{
  "arch": "tc_resnet",
  "model": "sound classifier",
  "dataset": "simulated sounds of rotating machines with and without faults",
  "train_examples": 39062,
  "gain_aug_db": 10,
  "time_shift_ms": 100,
  "n_mels": 64,
  "hop_length": 160,
  "input": "log_mel",
  "spec_augment": true,
  "win_length": 400,
  "targets": ["machine", "speed", "speed change", "state"],
  "num_classes": [8, 3, 3, 2],
  "norm": "batchnorm",
  "activation": "relu",
  "depths": [4, 4, 4],
  "kernel_size": 5,
  "stem": "single",
  "widths": [128, 160, 192],
  "mixing": "cutmix",
  "label_smoothing": 0.1,
  "loss": "cross_entropy",
  "init": "lecun_normal",
  "residual_init": "zero_last",
  "optimizer": "soap",
  "beta2": 0.99,
  "lr": 0.0034,
  "beta1": 0.9,
  "shampoo_beta": 0.99,
  "eps": 1e-08,
  "precondition_frequency": 25,
  "max_precond_dim": 1024,
  "merge_dims": false,
  "one_sided": true,
  "adamw_lr_other_params": 0.00081,
  "grad_clip": 1.0,
  "steps": 13100,
  "batch_size": 256,
  "epochs": 85.9,
  "lr_schedule": "cosine",
  "final_lr_fraction": 0.1,
  "warmup_steps": 260,
  "weight_decay": 0.07,
  "adamw_weight_decay_other_params": 0
}
Rows from block 2, named by matrix and row number. Rows with one number belong to one channel. Each number is 200 + 40 x the weight over its row's rms, rounded and kept within 0 to 999. All counts start at 0. After the name is the row's rms in percent of the matrix's.
# convs0: first width-5 conv (model.blocks.2.convs.0.weight, 128x128x5), inputs 45-53, a 5 kernel for each
# convs1: second width-5 conv (model.blocks.2.convs.1.weight, 128x128x5, transposed), outputs 45-53, a 5 kernel for each
convs0.16,092,209,248,181,175,245,257,102,200,202,180,252,181,168,237,194,177,224,98,185,189,154,241,235,221,185,226,235,260,191,161,237,158,175,214,196,154,130,185,210,242,180,187,151,228,208
convs1.16,104,203,178,165,163,193,136,243,158,184,149,229,219,223,233,184,118,182,243,134,193,198,233,190,202,175,245,182,231,216,196,257,197,209,181,183,166,170,183,242,248,160,193,290,183,171
convs0.17,091,207,190,164,182,175,105,196,140,216,313,174,101,157,202,193,191,166,197,212,189,169,182,174,225,237,247,220,190,129,217,134,134,236,247,342,183,195,239,213,260,173,155,213,206,279
convs1.17,098,176,230,188,246,211,195,251,229,202,168,230,149,190,189,342,193,262,217,263,218,242,127,167,145,247,193,179,180,237,254,202,258,235,204,137,291,64,174,179,234,232,162,179,150,233
convs0.18,108,215,181,200,192,179,238,191,192,151,172,190,208,192,184,229,183,99,229,317,188,211,143,240,244,179,249,196,159,188,243,229,253,158,159,192,224,200,160,201,208,166,239,155,252,243
convs1.18,095,166,172,200,239,146,282,242,235,218,210,177,193,165,261,282,293,204,174,210,293,235,172,175,205,184,185,204,227,119,333,222,221,158,204,169,186,194,211,234,243,224,198,152,170,165
convs0.19,096,215,275,133,213,255,185,208,237,171,190,171,207,164,168,273,231,134,243,226,227,246,234,195,246,158,213,245,182,247,209,187,193,247,262,156,145,185,180,167,210,191,158,235,217,204
convs1.19,099,255,195,189,157,224,208,158,113,245,226,137,142,200,195,188,298,224,184,203,217,221,176,153,209,218,218,194,188,207,249,231,254,246,198,121,195,151,194,140,175,238,229,208,192,189
convs0.20,109,179,250,175,228,248,142,109,207,167,122,141,105,186,216,221,155,198,234,147,239,204,190,169,206,124,238,209,162,283,255,206,248,229,184,220,212,174,208,217,169,204,229,158,198,282
convs1.20,093,198,303,172,270,161,225,236,183,250,257,180,199,222,273,137,211,215,209,173,267,260,232,210,233,157,183,174,278,197,225,138,147,186,152,198,209,180,164,246,174,210,100,183,187,222
convs0.21,126,210,193,162,193,246,198,242,186,157,165,215,156,224,213,239,256,160,72,255,219,171,242,169,156,189,203,173,274,215,153,190,249,186,178,215,236,265,180,174,124,219,189,192,183,225
convs1.21,103,262,252,228,175,171,137,227,252,232,185,202,194,198,223,233,161,206,290,269,160,185,252,186,184,225,249,200,106,352,123,201,176,198,195,217,203,231,258,200,169,194,147,181,226,211
convs0.22,103,245,171,229,211,171,211,195,189,226,216,163,247,204,178,168,225,151,226,185,212,219,165,177,246,181,173,217,240,128,184,229,209,216,148,129,192,185,203,191,193,187,183,202,132,211
convs1.22,113,106,248,259,199,256,147,230,218,199,161,259,193,125,177,121,199,209,189,218,261,233,202,141,144,166,182,249,210,168,184,166,175,175,259,182,192,208,136,208,239,235,206,145,148,190
convs0.23,092,249,154,209,151,250,196,233,192,175,157,233,174,157,209,162,147,272,135,208,230,227,186,230,157,191,215,193,287,229,194,167,224,160,191,276,196,217,138,229,227,286,289,232,208,135
convs1.23,093,176,307,159,183,257,165,158,214,189,131,189,169,217,244,185,144,177,285,155,245,197,267,192,258,190,222,215,252,193,182,197,145,248,237,201,195,152,210,253,165,111,212,180,214,246
convs0.24,094,113,226,220,151,162,181,200,275,183,217,242,256,236,226,223,225,261,206,215,189,177,176,227,203,171,161,211,230,192,224,200,153,167,203,164,176,144,155,183,276,139,172,185,237,245
convs1.24,104,196,131,122,172,257,168,227,227,212,144,202,229,215,221,162,214,198,211,167,220,198,84,98,139,237,172,243,183,242,191,245,140,181,218,227,158,157,231,152,171,219,215,96,181,166
convs0.25,123,161,188,297,148,212,215,185,182,210,152,209,191,178,254,148,207,209,224,195,223,207,173,192,209,202,145,233,229,167,200,201,187,291,171,181,161,238,143,258,188,155,200,273,160,173
convs1.25,094,253,155,221,125,192,252,263,227,228,238,172,181,195,200,173,260,224,218,191,181,202,213,235,272,255,255,289,250,190,242,242,171,158,192,149,179,203,215,208,212,166,144,185,165,95
convs0.26,098,231,147,141,210,204,230,191,137,162,223,141,149,170,198,193,184,154,187,235,212,217,190,204,151,176,153,208,203,189,191,235,165,224,204,234,227,218,212,217,185,163,176,214,127,178
convs1.26,108,200,200,166,224,167,207,259,298,218,169,199,224,165,224,285,217,227,216,218,264,211,196,191,88,149,212,176,228,147,295,202,207,128,227,133,197,224,107,179,270,156,246,192,118,155
convs0.27,094,156,253,178,109,199,216,176,232,196,132,145,179,148,176,260,122,205,198,229,199,203,254,214,171,194,166,223,266,198,209,233,176,200,192,171,217,157,158,272,217,214,155,145,133,197
convs1.27,105,216,190,180,144,124,188,227,164,247,256,126,133,200,241,193,219,200,208,156,208,222,224,218,191,225,218,297,136,142,183,257,179,201,172,218,219,140,166,260,213,284,125,101,210,234
convs0.28,078,240,236,164,215,236,221,147,269,240,172,202,257,239,131,191,199,232,191,212,227,186,226,241,198,102,206,235,151,190,164,165,251,192,127,220,188,156,225,157,226,192,215,198,182,195
convs1.28,103,218,153,179,248,187,268,202,135,191,197,193,208,218,192,192,190,159,272,231,182,142,207,215,123,262,137,226,216,201,204,248,164,242,104,280,169,196,251,219,223,203,174,159,115,211
convs0.29,076,258,244,196,237,145,234,217,234,240,258,176,201,210,209,200,158,156,221,178,230,194,181,185,202,220,189,230,242,244,182,209,238,248,182,252,209,199,254,108,232,202,140,197,240,171
convs1.29,091,224,160,204,166,230,149,129,200,227,182,193,218,322,234,234,232,290,205,134,212,253,237,181,196,191,203,235,245,134,218,189,221,190,184,242,179,237,246,202,224,225,233,214,216,135
convs0.30,107,191,273,235,187,175,260,182,175,166,123,229,219,161,110,186,238,135,237,199,157,217,197,139,211,113,203,264,262,177,254,189,248,206,254,217,189,178,162,195,240,202,248,223,184,213
convs1.30,105,246,179,277,213,164,179,180,230,280,192,135,206,245,193,161,264,191,143,203,193,167,223,242,178,177,159,277,109,261,227,176,134,145,108,196,221,223,216,189,216,168,184,270,235,142
convs0.31,094,192,185,193,245,115,175,208,174,147,247,166,239,143,185,183,226,161,208,211,232,199,140,246,179,169,233,265,268,186,164,283,163,133,174,184,150,182,223,197,239,316,177,229,194,204
convs1.31,110,189,292,191,210,196,262,291,223,201,197,209,166,227,168,255,250,208,214,173,181,254,144,152,187,224,134,231,237,143,249,176,205,194,215,207,120,200,239,249,221,129,192,187,173,191
convs0.32,092,265,205,241,247,183,210,272,153,165,184,211,250,207,144,168,220,237,226,101,122,202,218,174,177,131,274,223,150,204,246,229,200,168,130,149,234,203,233,162,240,208,239,156,239,218
convs1.32,093,144,218,175,165,164,216,248,182,239,263,205,211,184,140,260,312,338,167,95,102,129,169,198,140,147,151,203,278,140,216,174,197,190,163,198,281,179,210,149,224,149,205,221,208,171
convs0.33,102,170,233,220,110,195,205,167,192,231,201,167,202,187,179,184,151,251,223,210,215,215,183,155,233,191,196,205,254,197,181,233,193,185,226,192,206,179,140,181,193,181,186,178,263,267
convs1.33,105,189,174,197,209,287,286,193,168,220,184,213,149,219,173,309,181,226,168,161,281,152,173,237,259,145,231,181,227,246,157,166,219,248,189,176,154,242,263,131,188,230,185,152,208,191
convs0.34,105,241,243,189,193,145,190,167,150,282,214,189,193,195,224,206,188,211,187,214,212,209,196,238,210,228,216,192,202,193,106,258,231,179,190,148,220,219,168,200,187,309,268,130,159,100
convs1.34,107,188,208,152,222,224,242,223,237,152,139,186,155,202,235,157,176,255,256,183,242,153,184,272,267,162,249,170,194,205,172,240,224,246,251,214,241,213,147,192,213,233,162,203,227,185
convs0.35,103,222,183,196,161,206,205,229,198,241,147,169,220,177,148,255,195,197,210,170,199,162,194,250,248,164,186,154,248,156,218,200,169,260,212,177,197,171,213,199,252,211,157,245,248,184
convs1.35,091,194,278,126,233,247,288,245,210,191,193,204,221,253,281,232,214,200,201,188,131,183,192,241,245,245,180,175,165,207,199,179,207,153,164,200,167,169,223,245,206,200,178,194,151,166
convs0.36,126,234,161,217,186,211,203,187,169,220,205,216,178,158,269,239,207,143,255,253,186,201,211,132,250,187,199,225,307,175,164,200,182,207,165,239,204,186,189,241,229,225,234,195,139,227
convs1.36,099,217,184,238,168,263,200,264,174,202,149,176,206,241,237,199,296,234,209,218,255,179,157,270,252,275,293,247,332,243,253,218,214,245,166,130,214,244,195,263,225,238,133,170,161,146
convs0.37,125,178,239,184,294,105,214,178,192,193,180,199,140,192,141,254,225,178,199,165,205,231,203,195,160,242,217,168,154,268,128,204,224,147,279,153,228,180,208,163,217,240,232,134,191,221
convs1.37,087,246,207,160,214,135,164,189,246,236,237,241,224,175,149,174,177,179,195,206,195,214,188,231,247,204,185,224,198,148,171,238,209,192,137,154,190,220,165,149,212,173,185,204,199,188
convs0.38,079,255,226,221,258,190,188,205,198,219,210,179,205,193,214,251,215,139,204,162,183,148,286,167,224,208,221,160,233,201,252,211,275,212,228,106,220,215,210,270,102,227,201,226,198,246
convs1.38,111,220,151,173,191,122,206,208,194,224,198,145,179,236,192,186,168,200,212,240,218,204,176,226,212,157,206,230,144,164,221,165,210,253,182,205,198,246,154,171,222,262,234,260,266,287
convs0.39,105,205,193,210,168,176,185,163,196,172,192,260,147,225,226,227,169,201,109,209,247,241,195,208,143,235,264,157,181,218,227,228,194,247,174,184,177,205,228,152,223,170,229,165,214,193
convs1.39,110,244,221,183,172,272,146,280,192,197,180,182,181,242,206,200,146,115,171,253,227,150,223,205,184,204,162,130,236,249,184,194,235,196,160,178,230,190,196,189,147,193,226,231,194,253
convs0.40,079,223,173,200,199,152,261,207,138,232,239,174,174,212,189,158,180,233,204,206,197,221,173,175,234,187,206,229,216,222,216,271,182,168,241,165,147,193,162,172,206,137,175,281,282,276
convs1.40,108,297,124,160,125,257,182,188,166,222,158,172,208,217,183,213,174,180,173,237,159,231,148,195,249,181,181,193,224,269,149,232,154,145,178,154,127,74,186,174,244,242,294,204,111,179
convs0.41,070,223,226,134,182,204,200,172,206,169,193,146,197,171,149,237,202,134,240,166,217,235,195,219,212,205,202,167,198,184,163,198,197,232,171,149,214,136,183,176,194,248,210,204,191,185
convs1.41,099,211,207,179,185,154,191,190,151,175,168,222,201,218,183,218,252,166,184,210,211,178,200,195,245,157,235,231,158,197,225,167,210,133,243,180,201,234,191,183,188,215,161,184,224,217
convs0.42,098,172,215,191,293,179,187,179,244,179,123,228,166,134,272,188,192,197,146,157,175,202,208,248,198,173,166,222,255,257,140,172,217,195,249,260,189,148,117,268,168,274,196,205,169,118
convs1.42,104,227,227,230,194,186,167,235,223,201,217,185,181,197,177,78,205,237,264,186,204,214,208,162,256,99,257,167,206,236,189,161,184,187,167,203,243,188,97,166,129,172,202,271,249,252
convs0.43,114,258,168,218,257,186,163,236,169,135,150,186,267,235,153,182,207,183,253,190,213,213,219,157,179,204,255,245,199,147,235,197,132,223,234,192,220,226,228,164,200,189,160,197,298,192
convs1.43,090,178,158,218,150,184,198,204,237,236,253,176,205,225,183,185,239,182,153,288,259,164,212,212,243,223,206,190,250,215,171,224,151,177,148,218,167,235,196,245,197,229,253,140,143,178
convs0.44,103,153,239,247,209,165,270,246,215,143,180,275,157,177,257,217,145,214,164,219,219,326,193,197,199,216,244,156,163,226,171,151,215,224,178,222,224,227,211,128,183,201,224,248,228,146
convs1.44,106,175,189,218,144,158,178,172,205,205,190,194,217,239,211,189,177,209,137,216,248,216,258,172,197,177,182,178,174,259,172,256,189,128,177,211,229,238,231,151,134,109,186,245,178,174
convs0.45,077,213,276,179,215,147,221,220,169,163,240,218,224,192,163,186,205,211,176,203,220,206,214,197,212,258,250,199,200,190,209,148,235,196,206,228,163,223,157,273,236,191,154,231,183,232
convs1.45,105,228,111,157,168,222,259,265,178,105,120,264,206,140,168,128,208,202,198,134,166,210,242,235,204,210,168,192,199,195,251,236,192,267,155,198,121,153,195,299,197,288,244,190,223,207
convs0.46,081,229,211,222,194,191,183,229,215,181,191,156,156,203,183,153,174,260,200,201,209,143,210,175,230,183,214,199,182,193,188,220,208,162,182,189,186,227,225,182,195,174,149,160,214,193
convs1.46,107,146,133,256,185,225,217,262,212,217,238,156,176,288,238,249,165,276,241,194,186,188,149,107,226,224,194,163,236,204,167,221,148,222,201,164,176,239,290,204,146,246,215,250,197,249
convs0.47,126,175,187,152,175,206,200,192,175,280,168,187,197,158,248,137,180,238,150,235,157,154,230,217,200,226,176,165,207,173,210,211,168,238,106,225,211,175,135,265,193,141,223,179,227,217
convs1.47,098,191,235,233,213,234,180,229,272,160,167,180,231,92,243,117,222,222,187,205,217,174,183,113,186,168,224,162,155,166,157,156,195,243,168,169,223,203,110,202,197,259,209,116,216,173
convs0.48,078,207,135,156,144,187,255,246,214,239,222,247,246,238,194,256,208,219,163,177,233,201,209,274,176,240,161,183,215,140,221,129,204,165,166,205,177,185,169,144,220,212,297,320,229,179
convs1.48,101,290,238,214,179,223,178,220,215,227,230,101,189,230,261,284,230,156,230,138,170,171,212,203,155,194,253,275,185,208,159,210,191,226,185,190,178,242,285,161,241,118,169,220,267,216
convs0.49,090,166,146,204,193,263,215,133,247,331,148,197,190,267,270,166,169,273,297,149,147,143,205,212,243,164,207,164,186,212,150,226,238,151,138,170,227,213,179,264,224,210,216,212,186,280
convs1.49,108,214,172,170,260,180,140,237,295,241,228,129,254,180,212,186,181,151,235,210,204,226,120,106,151,234,141,248,208,279,160,218,217,241,212,232,193,223,225,217,169,232,236,204,158,170
convs0.50,093,175,281,208,196,200,199,265,250,154,141,273,169,173,253,202,234,209,155,90,178,190,210,190,185,179,161,187,261,218,218,200,160,238,157,195,170,153,241,191,167,201,182,151,250,213
convs1.50,104,201,290,209,262,217,151,230,204,234,178,214,205,185,175,155,246,196,175,249,205,288,145,176,78,178,142,242,219,166,156,205,198,130,202,245,165,250,230,182,199,216,230,158,167,167
convs0.51,092,279,209,127,191,221,217,184,149,161,253,240,173,214,232,195,217,144,215,235,165,208,219,212,181,268,211,257,124,210,220,146,199,247,240,145,113,194,303,277,192,164,246,112,152,200
convs1.51,113,222,264,197,210,236,160,294,256,214,228,253,259,173,227,270,163,158,165,350,148,203,208,263,210,219,188,216,238,156,161,181,167,227,221,162,266,142,140,166,229,200,225,178,180,216
convs0.52,120,197,218,215,221,215,197,189,167,276,209,245,149,199,184,207,216,153,250,167,228,170,232,179,222,203,164,239,161,259,236,264,177,219,197,160,195,221,153,222,166,161,192,188,154,293
convs1.52,082,244,205,228,126,223,230,222,161,203,189,167,250,226,267,303,153,222,204,209,205,231,187,252,175,131,202,298,222,237,208,197,158,165,139,156,207,218,167,217,200,157,179,229,188,178
convs0.53,110,189,216,142,233,190,257,154,123,126,248,213,156,162,162,245,129,168,244,169,199,220,206,155,219,222,249,221,113,237,195,235,240,212,167,237,280,136,168,168,214,180,244,213,158,177
convs1.53,089,222,210,155,224,169,214,265,134,192,244,162,162,227,210,164,256,259,147,190,239,261,210,193,255,164,196,173,290,139,193,148,177,226,149,174,224,150,118,208,185,200,175,209,222,198
convs0.54,098,200,190,191,200,247,208,213,200,224,187,161,158,159,187,217,201,239,192,243,231,199,224,237,185,180,213,154,229,202,209,200,87,135,141,208,195,161,225,216,259,210,227,240,225,198
convs1.54,101,199,219,171,219,220,246,270,178,197,170,209,136,201,246,190,236,176,159,225,209,198,193,183,114,153,201,177,169,238,215,177,191,148,155,206,220,165,224,212,229,260,170,187,205,186
convs0.55,098,194,183,199,177,198,193,189,151,209,207,189,248,184,216,219,136,281,226,124,234,164,181,204,191,210,215,171,173,255,192,176,162,227,240,260,159,164,171,211,176,134,173,180,161,186
convs1.55,096,226,236,189,159,216,206,223,212,288,147,205,216,223,192,255,189,244,273,236,294,204,176,187,204,153,211,189,293,159,222,163,275,265,202,192,192,227,251,227,227,200,180,172,162,186
convs0.56,114,198,126,209,214,233,188,184,105,318,221,128,254,233,308,180,175,230,225,201,135,202,194,192,225,184,155,190,206,177,194,227,188,156,224,240,141,236,176,189,175,219,144,195,207,224
convs1.56,111,184,201,210,203,189,224,242,223,210,245,141,261,151,221,194,241,213,210,201,215,147,152,105,237,259,203,194,224,193,187,114,211,307,194,206,191,198,126,150,162,215,149,117,178,179
convs0.57,098,237,166,146,239,186,201,203,245,125,165,205,185,166,144,223,215,199,168,187,169,215,236,196,246,171,194,215,244,195,249,199,204,183,150,259,216,260,194,204,191,84,200,163,182,209
convs1.57,101,186,221,179,192,154,153,268,181,163,183,255,228,134,209,184,187,143,194,150,142,211,146,139,213,204,221,218,119,235,175,231,147,204,192,156,195,241,240,170,218,212,260,198,257,224
convs0.58,142,166,208,209,165,226,199,192,238,178,235,214,183,198,238,175,166,253,141,230,184,199,181,236,203,219,250,140,211,140,240,253,121,269,180,191,192,163,268,140,239,208,158,236,192,196
convs1.58,094,140,182,206,211,205,177,177,164,210,165,276,167,107,193,168,183,245,184,190,192,213,198,126,237,240,163,207,197,170,159,169,173,161,199,125,159,139,188,142,149,205,236,160,199,248
convs0.59,119,215,192,179,244,188,144,221,213,177,171,257,185,209,222,185,205,122,242,228,178,178,258,206,223,192,212,210,192,186,206,148,181,174,195,231,200,203,157,235,171,176,130,203,166,241
convs1.59,112,184,241,235,229,215,176,212,192,182,228,149,192,231,260,210,213,126,143,259,235,243,249,174,254,210,174,224,158,258,245,198,259,253,212,211,196,201,143,160,247,188,202,155,186,166
convs0.60,114,226,160,222,201,151,251,192,67,108,203,215,165,267,122,183,174,197,207,233,181,255,153,109,165,182,275,277,245,125,167,180,211,200,232,188,213,182,160,122,244,167,251,177,253,167
convs1.60,093,153,199,215,220,233,224,150,212,281,234,109,164,170,224,180,174,217,249,226,261,195,213,203,291,189,206,238,223,157,154,245,184,219,113,207,182,213,230,162,167,158,200,203,192,232
convs0.61,090,236,165,175,228,249,166,226,275,228,194,181,216,159,174,243,227,167,152,226,201,188,210,221,208,143,201,179,250,249,163,225,214,216,184,234,285,223,179,210,252,184,216,233,236,184
convs1.61,099,215,281,247,223,202,212,275,220,214,185,151,211,180,191,223,192,179,171,259,222,189,158,120,131,245,262,176,108,278,171,205,149,184,190,281,178,237,273,261,201,248,211,234,144,121
convs0.62,097,191,213,126,200,196,173,251,236,102,283,204,214,127,207,223,202,223,155,254,187,201,259,190,152,242,247,207,131,222,229,185,193,131,141,222,288,218,236,112,216,149,227,225,194,191
convs1.62,092,213,176,197,139,149,206,261,223,197,200,206,160,143,234,245,240,204,189,202,201,155,206,224,190,223,200,203,193,229,157,265,258,195,173,117,207,202,191,195,273,216,128,236,220,202
convs0.63,088,181,197,238,266,131,156,281,267,181,192,248,161,163,253,114,143,226,177,155,95,262,249,273,198,134,202,233,203,230,169,199,144,215,87,133,253,225,198,173,197,150,107,148,274,244
convs1.63,104,185,172,236,169,193,215,146,240,187,182,195,252,220,240,67,243,208,178,164,244,232,224,152,218,87,215,198,208,199,197,136,162,134,207,177,227,253,153,226,209,190,269,230,145,168
convs0.64,083,182,189,259,164,208,218,169,223,212,228,166,216,152,145,217,199,109,208,136,166,227,169,150,201,174,172,189,167,188,184,219,220,175,255,171,177,170,178,190,167,191,257,158,175,233
convs1.64,107,204,253,170,214,195,210,132,244,217,170,123,201,246,248,190,267,281,174,188,152,216,207,197,269,160,230,135,159,225,150,168,313,200,213,209,280,208,193,176,176,189,222,250,241,237
convs0.65,077,189,251,229,125,176,171,158,205,263,289,189,203,195,235,217,221,235,259,230,166,175,185,192,243,209,200,204,242,177,229,206,158,185,223,227,164,211,179,226,202,204,142,169,168,152
convs1.65,104,147,201,190,204,187,204,207,152,157,213,232,206,201,253,234,137,232,249,230,182,168,190,275,187,152,214,205,190,237,175,145,212,225,175,169,213,221,197,253,231,272,144,181,207,205
convs0.66,083,204,263,178,214,214,243,189,198,313,157,173,134,221,212,183,154,188,231,186,166,177,231,230,219,241,198,228,237,203,151,224,201,266,121,134,260,200,222,181,186,137,135,125,197,148
convs1.66,106,150,197,212,319,238,210,174,177,294,207,152,204,255,220,191,147,156,186,264,182,229,195,195,194,187,127,246,174,232,131,190,177,192,225,214,231,211,189,121,168,243,183,187,241,221
convs0.67,104,208,209,189,177,205,204,183,256,176,176,219,221,129,157,254,190,198,123,192,146,231,200,173,186,236,234,206,173,190,150,256,175,124,242,192,181,172,212,251,199,147,94,188,278,243
convs1.67,105,233,217,233,133,251,209,216,154,172,150,91,262,286,243,231,190,199,150,191,192,202,194,205,308,216,200,160,176,242,150,177,230,220,187,194,171,161,216,247,156,262,210,185,114,153
convs0.68,073,156,160,145,158,153,262,217,225,156,187,238,193,249,262,204,197,306,274,202,218,225,209,222,200,219,223,215,224,240,190,146,172,265,185,214,255,217,186,230,171,133,178,218,214,201
convs1.68,101,275,217,201,217,115,149,205,208,206,202,188,235,208,268,188,181,174,138,144,310,247,245,211,216,194,243,224,195,165,172,178,269,195,186,194,216,273,228,157,158,222,289,252,270,167
convs0.69,105,218,183,230,158,187,234,173,195,113,167,230,181,177,206,151,195,213,153,209,209,241,134,175,150,154,250,259,213,177,115,247,187,216,250,246,173,204,198,141,246,208,176,258,294,182
convs1.69,104,151,274,268,229,287,187,179,190,266,210,227,173,254,234,174,202,234,185,199,222,210,258,170,247,167,158,174,227,147,237,154,186,172,198,182,194,119,202,201,165,162,206,227,161,169
convs0.70,096,117,216,229,246,218,200,175,271,259,185,191,252,246,225,197,161,213,252,311,113,137,238,179,162,175,202,167,216,202,171,144,253,232,193,201,233,209,151,177,176,256,216,270,221,149
convs1.70,101,252,203,205,214,213,262,193,183,177,224,154,242,207,255,203,336,160,119,245,264,110,157,226,212,207,205,203,218,177,240,203,228,208,194,246,167,188,201,138,179,177,265,170,194,140
convs0.71,103,236,139,217,182,200,180,220,183,178,178,206,194,149,170,254,211,175,258,226,174,188,199,245,141,216,157,150,214,211,273,244,158,224,199,179,154,211,206,209,180,150,192,235,197,251
convs1.71,107,231,191,171,236,191,177,201,258,188,208,157,225,247,155,261,287,157,113,195,254,249,190,176,156,221,150,236,218,192,193,212,229,222,204,130,189,205,157,170,213,191,221,167,150,204
convs0.72,141,219,191,215,146,242,210,190,195,207,179,184,159,213,238,178,161,190,225,155,226,131,295,143,267,143,266,183,229,171,217,241,127,228,148,211,163,276,146,267,142,220,172,219,164,207
convs1.72,106,204,204,185,182,229,249,327,281,295,219,188,166,170,193,182,162,242,203,187,219,242,232,227,207,250,292,310,254,324,275,163,175,186,238,220,246,232,151,179,220,209,185,204,155,104
convs0.73,104,210,241,204,161,219,160,224,227,202,156,194,140,198,208,176,206,161,143,267,222,227,183,247,205,132,179,197,203,248,163,215,214,211,206,153,205,181,277,180,240,229,112,248,108,188
convs1.73,097,312,147,284,164,191,147,107,216,232,197,152,196,141,131,180,272,153,249,227,218,226,262,154,182,224,212,183,209,258,132,211,107,183,166,156,154,207,242,175,160,239,201,274,204,200
convs0.74,084,201,193,264,163,176,268,188,204,314,92,247,221,217,199,202,220,161,161,148,193,220,185,232,216,137,255,213,164,127,186,152,201,180,113,201,235,270,240,242,204,211,218,189,213,189
convs1.74,093,171,193,186,218,241,152,172,186,223,190,173,207,219,192,165,256,156,255,147,224,258,182,152,136,139,195,108,224,151,188,253,228,214,164,273,236,175,190,225,261,205,209,211,158,181
convs0.75,123,235,173,185,194,149,205,174,209,208,188,186,200,175,187,202,238,183,106,238,224,171,243,168,183,222,212,173,229,258,152,217,163,230,196,184,160,222,194,137,193,149,189,293,159,181
convs1.75,104,196,191,178,184,216,212,293,189,191,137,177,213,204,240,205,234,204,284,227,286,192,141,138,277,232,249,313,238,274,213,225,255,241,216,201,204,245,246,246,173,183,200,200,190,164
convs0.76,083,257,168,163,191,153,194,239,207,149,147,175,212,172,151,230,166,106,210,235,236,203,205,191,171,219,173,182,150,165,205,183,204,169,147,83,267,210,230,185,187,214,236,238,212,247
convs1.76,103,160,167,187,264,218,176,268,188,192,178,206,224,224,159,200,230,112,143,240,226,174,180,213,157,204,184,201,154,205,220,256,182,177,94,251,252,211,151,206,224,214,205,203,240,96
convs0.77,079,222,163,206,188,211,224,179,238,230,147,179,198,241,195,144,183,242,261,213,191,162,136,227,175,141,198,158,251,216,198,168,182,154,180,263,214,224,232,262,200,117,223,161,218,254
convs1.77,101,205,281,155,196,236,203,214,240,189,247,172,189,252,208,222,207,296,206,208,172,203,214,144,197,184,183,239,216,228,200,120,154,202,217,167,210,205,187,195,234,251,247,190,175,189
convs0.78,098,171,202,155,205,168,175,192,278,166,223,199,196,155,133,154,198,217,206,183,160,214,145,199,220,184,179,241,159,227,206,186,222,150,178,183,214,219,238,261,265,210,206,189,120,253
convs1.78,104,193,151,184,174,216,209,197,187,204,196,157,181,181,168,200,251,204,178,256,167,253,205,191,184,185,200,187,204,219,216,245,188,166,225,245,178,243,278,264,262,214,222,166,179,188
convs0.79,080,205,273,240,224,206,215,230,176,185,183,187,148,187,236,191,226,219,156,185,189,255,198,165,176,191,112,175,192,164,203,193,240,166,169,270,221,239,182,218,231,225,155,247,221,247
convs1.79,102,222,193,233,155,205,215,196,246,207,184,217,191,151,176,215,281,266,228,96,170,233,273,124,178,174,202,191,196,208,185,187,157,246,214,141,214,231,197,192,160,186,269,138,227,150
convs0.80,071,214,221,235,215,277,219,242,283,199,196,212,228,169,127,177,143,189,174,140,151,180,200,149,190,222,149,182,198,237,258,226,250,184,223,144,262,232,213,231,176,174,250,210,175,150
convs1.80,095,168,186,182,183,113,182,216,159,167,161,244,232,202,166,96,185,176,161,201,271,232,254,186,124,203,236,252,228,212,215,182,192,234,189,247,246,228,184,167,180,159,187,185,133,221
convs0.81,081,207,212,223,104,171,196,225,173,258,199,229,187,242,203,203,206,203,173,244,214,149,157,155,167,107,230,190,206,302,188,241,170,183,228,247,200,222,201,200,191,163,209,113,222,214
convs1.81,114,189,240,78,199,198,224,188,148,178,237,191,249,204,133,221,161,240,115,252,212,234,213,225,158,157,232,212,260,180,193,204,232,240,192,217,201,194,248,180,171,274,189,159,232,143
convs0.82,070,203,234,211,271,173,222,195,175,203,176,193,208,195,205,216,174,233,217,277,217,159,239,178,221,136,118,148,186,96,142,193,282,153,214,200,218,209,233,196,209,187,196,199,194,252
convs1.82,094,211,164,224,229,204,261,238,197,249,162,231,186,168,262,180,163,169,157,134,151,161,185,188,216,175,182,214,92,234,186,165,180,224,205,222,223,262,183,299,248,208,226,232,218,180
convs0.83,091,260,159,196,238,135,152,199,175,160,282,169,169,225,260,171,145,160,207,254,223,194,223,153,173,276,211,288,259,227,229,191,186,151,154,174,187,169,251,172,222,224,161,192,213,245
convs1.83,095,179,166,224,263,164,170,146,242,108,169,192,198,241,221,155,232,230,200,195,195,275,241,205,251,152,241,186,180,188,215,233,256,178,212,187,243,312,186,123,208,181,133,201,159,255
convs0.84,129,208,227,175,225,137,184,151,274,231,170,230,149,310,158,208,190,222,156,202,210,212,197,238,134,233,204,191,223,318,100,239,242,201,187,166,202,200,245,179,163,232,222,83,271,202
convs1.84,086,292,217,176,208,144,147,137,227,242,203,247,199,218,137,173,190,205,185,210,184,205,193,262,209,178,236,230,210,192,196,242,178,155,201,217,143,205,182,181,179,197,182,123,158,236
convs0.85,100,200,281,182,172,212,232,221,154,158,206,211,156,208,192,240,225,216,251,210,215,232,236,190,173,198,203,150,207,244,197,224,245,131,186,241,191,181,170,204,241,239,210,150,217,225
convs1.85,105,189,251,215,177,300,186,216,177,179,195,257,153,186,192,198,226,122,196,150,254,182,214,194,293,200,173,164,212,226,173,184,183,196,268,199,195,210,193,191,214,179,260,139,183,263